python train.py --time_shift_ms=50 --encoder_subsampling=4 --decoder_norm_position="res_post" --beta1=0.95 --shampoo_beta=0.95 --batch_size=48
Rows from block 5 of the audio encoder of a small encoder-decoder audio transcriber, named by matrix and row number. Rows with one number belong to one neuron. Each number is 50 + 10 x the weight over its row's rms, rounded and kept within 0 to 99. All counts start at 0.
Before each neuron's rows are labels from the 100 clips, of 14976, where the neuron reaches its highest value: "peak on" is the class under the peak. Only what is clearly more common there than usual is listed. The data: babble in 24 made-up languages, each with its own sounds, syllables and stress or tones, from a formant synthesiser.
# fc1: first MLP up (encoder.blocks.5.ff1.fc1.weight, 1024x256), inputs 64-127
# fc2: first MLP down (encoder.blocks.5.ff1.fc2.weight, 256x1024, transposed), outputs 64-127

peak on: /ŋ/; /k/
fc1.544:59 65 50 56 54 53 42 44 38 64 57 22 49 53 62 47 54 51 40 28 36 50 46 43 64 69 41 33 50 59 43 55 39 48 53 42 61 50 48 43 41 35 38 48 52 29 41 56 62 36 50 35 45 75 44 54 68 43 54 33 58 61 50 39
fc2.544:36 37 48 54 41 53 42 70 64 57 46 48 47 65 40 68 42 62 41 55 43 54 61 51 54 43 44 45 59 51 34 52 48 60 59 49 47 52 52 65 46 59 43 55 43 59 53 55 62 62 39 29 44 33 59 51 54 44 50 35 49 42 52 48

peak on: /tʃ/
fc1.186:31 72 56 39 50 60 59 56 41 47 40 57 58 49 47 39 55 47 40 51 43 49 59 56 44 51 33 50 46 59 50 46 62 43 66 56 48 66 62 55 59 50 42 47 59 51 41 56 57 52 55 24 57 58 47 35 50 48 52 51 51 53 55 49
fc2.186:30 48 48 48 48 36 37 58 57 48 45 61 47 50 51 51 56 60 61 61 50 50 56 37 51 54 57 69 43 45 44 57 29 61 46 52 50 49 66 39 43 46 27 31 53 61 34 53 41 63 28 78 62 71 45 68 56 53 48 49 55 49 41 37

peak on: /tʃ/
fc1.350:45 53 35 35 47 60 51 49 43 56 56 32 66 29 53 41 51 42 62 40 55 26 60 53 50 29 49 39 39 61 58 56 62 51 61 41 47 63 49 40 43 29 55 61 53 48 48 41 57 63 46 58 50 52 39 52 45 70 36 64 37 58 59 45
fc2.350:61 42 76 64 49 56 52 55 45 34 57 48 63 54 29 46 69 39 57 51 54 52 54 48 66 51 58 51 44 59 59 54 67 71 49 50 58 62 48 47 54 44 42 51 43 46 52 61 52 42 56 54 41 42 36 47 46 62 53 64 37 49 41 26

peak on: /tʃ/
fc1.483:54 58 45 64 56 58 47 52 36 29 65 57 54 59 52 64 58 55 61 31 43 54 38 46 36 52 56 44 35 62 52 62 55 59 69 38 56 54 52 62 51 44 47 58 50 59 50 51 54 22 63 46 42 66 35 50 55 69 52 32 48 35 54 48
fc2.483:38 50 53 60 67 48 46 60 48 56 50 64 57 55 62 64 56 45 36 35 47 43 47 62 46 57 52 47 36 42 54 74 68 56 59 61 48 41 61 48 55 44 66 37 50 40 34 56 42 47 57 49 59 42 54 41 29 39 58 67 45 25 59 55

peak on: /ɔ/
fc1.221:46 61 64 62 41 59 44 53 36 46 51 49 56 43 42 42 39 41 51 30 60 50 50 65 56 53 58 55 54 50 65 48 55 37 48 73 52 54 73 45 43 72 57 36 59 34 46 49 69 47 49 49 44 62 66 57 52 56 30 51 60 46 40 48
fc2.221:68 42 38 47 51 42 51 26 56 29 56 42 54 54 55 53 34 36 55 53 37 70 59 51 55 63 41 47 39 55 53 63 52 34 54 42 34 48 44 58 64 38 44 48 49 67 38 53 47 60 54 58 65 24 56 58 44 55 51 55 37 57 65 75

peak on: /ŋ/
fc1.169:63 52 51 46 54 41 64 56 55 54 53 55 56 42 40 61 33 58 31 58 29 53 51 65 59 61 58 32 50 48 57 35 51 57 58 38 39 49 43 67 58 60 55 41 51 60 56 50 54 55 39 46 53 53 53 51 53 32 57 45 50 70 40 60
fc2.169:52 35 51 49 50 56 39 37 51 55 45 42 49 70 54 44 47 32 48 51 62 44 52 44 45 47 50 82 40 37 55 41 46 47 55 40 64 58 54 57 49 39 37 46 37 38 61 60 65 58 20 36 70 68 45 56 57 56 46 51 62 36 57 53

peak on: /ŋ/
fc1.588:63 59 51 41 57 47 52 19 31 57 56 59 48 65 49 40 47 53 63 27 55 41 57 46 51 46 63 39 51 49 50 51 40 61 55 29 48 59 46 62 48 62 41 38 48 43 51 52 51 51 31 61 61 59 41 56 45 38 61 53 45 65 45 48
fc2.588:46 63 46 52 37 41 60 58 45 57 60 61 48 27 59 42 52 32 53 56 58 49 50 61 44 45 40 46 54 52 54 53 43 56 47 45 64 44 51 47 45 43 51 44 53 46 56 53 60 55 54 44 62 64 35 65 64 61 57 51 50 37 56 43

peak on: /tʃ/
fc1.294:50 52 36 56 39 53 40 40 36 63 42 41 48 49 41 47 38 39 44 34 55 49 49 44 61 62 61 32 50 49 78 44 49 32 45 66 66 58 46 53 60 33 52 63 56 45 29 32 52 47 52 61 44 54 50 45 71 63 43 46 40 51 63 51
fc2.294:33 55 61 65 36 51 57 62 51 63 46 43 56 52 35 51 62 56 42 38 40 40 38 61 62 37 39 54 44 41 50 69 59 77 47 49 38 50 45 30 34 49 37 59 44 56 63 56 45 56 52 42 33 36 41 57 65 58 55 62 53 51 65 52

peak on: /k/
fc1.292:34 47 38 53 38 55 65 47 48 47 43 44 59 43 46 65 51 77 48 50 40 53 44 56 43 50 33 36 41 59 62 49 52 39 57 55 36 53 37 40 54 44 18 54 40 47 40 50 51 47 50 42 52 55 54 65 49 51 49 47 45 44 52 37
fc2.292:71 61 40 58 43 63 48 53 40 54 64 62 40 48 46 38 44 49 21 37 53 43 56 64 51 50 70 52 59 52 40 55 46 44 48 43 46 50 55 42 34 35 47 61 48 38 54 68 61 47 55 60 62 26 56 43 46 41 51 34 59 61 49 47

peak on: /k/
fc1.235:49 42 45 47 46 53 33 67 59 52 39 59 45 59 54 46 56 39 42 49 47 54 39 57 47 57 43 57 48 51 37 44 40 59 53 52 40 22 59 66 49 55 41 54 42 46 45 45 40 64 46 50 44 74 31 53 48 39 62 49 42 43 40 36
fc2.235:50 42 52 56 58 73 62 45 22 57 39 60 55 42 59 53 58 47 43 52 41 62 45 36 55 39 69 42 66 58 52 50 53 55 48 52 49 56 47 36 55 50 49 58 41 45 48 53 59 37 61 60 53 37 35 76 61 38 57 68 45 52 39 45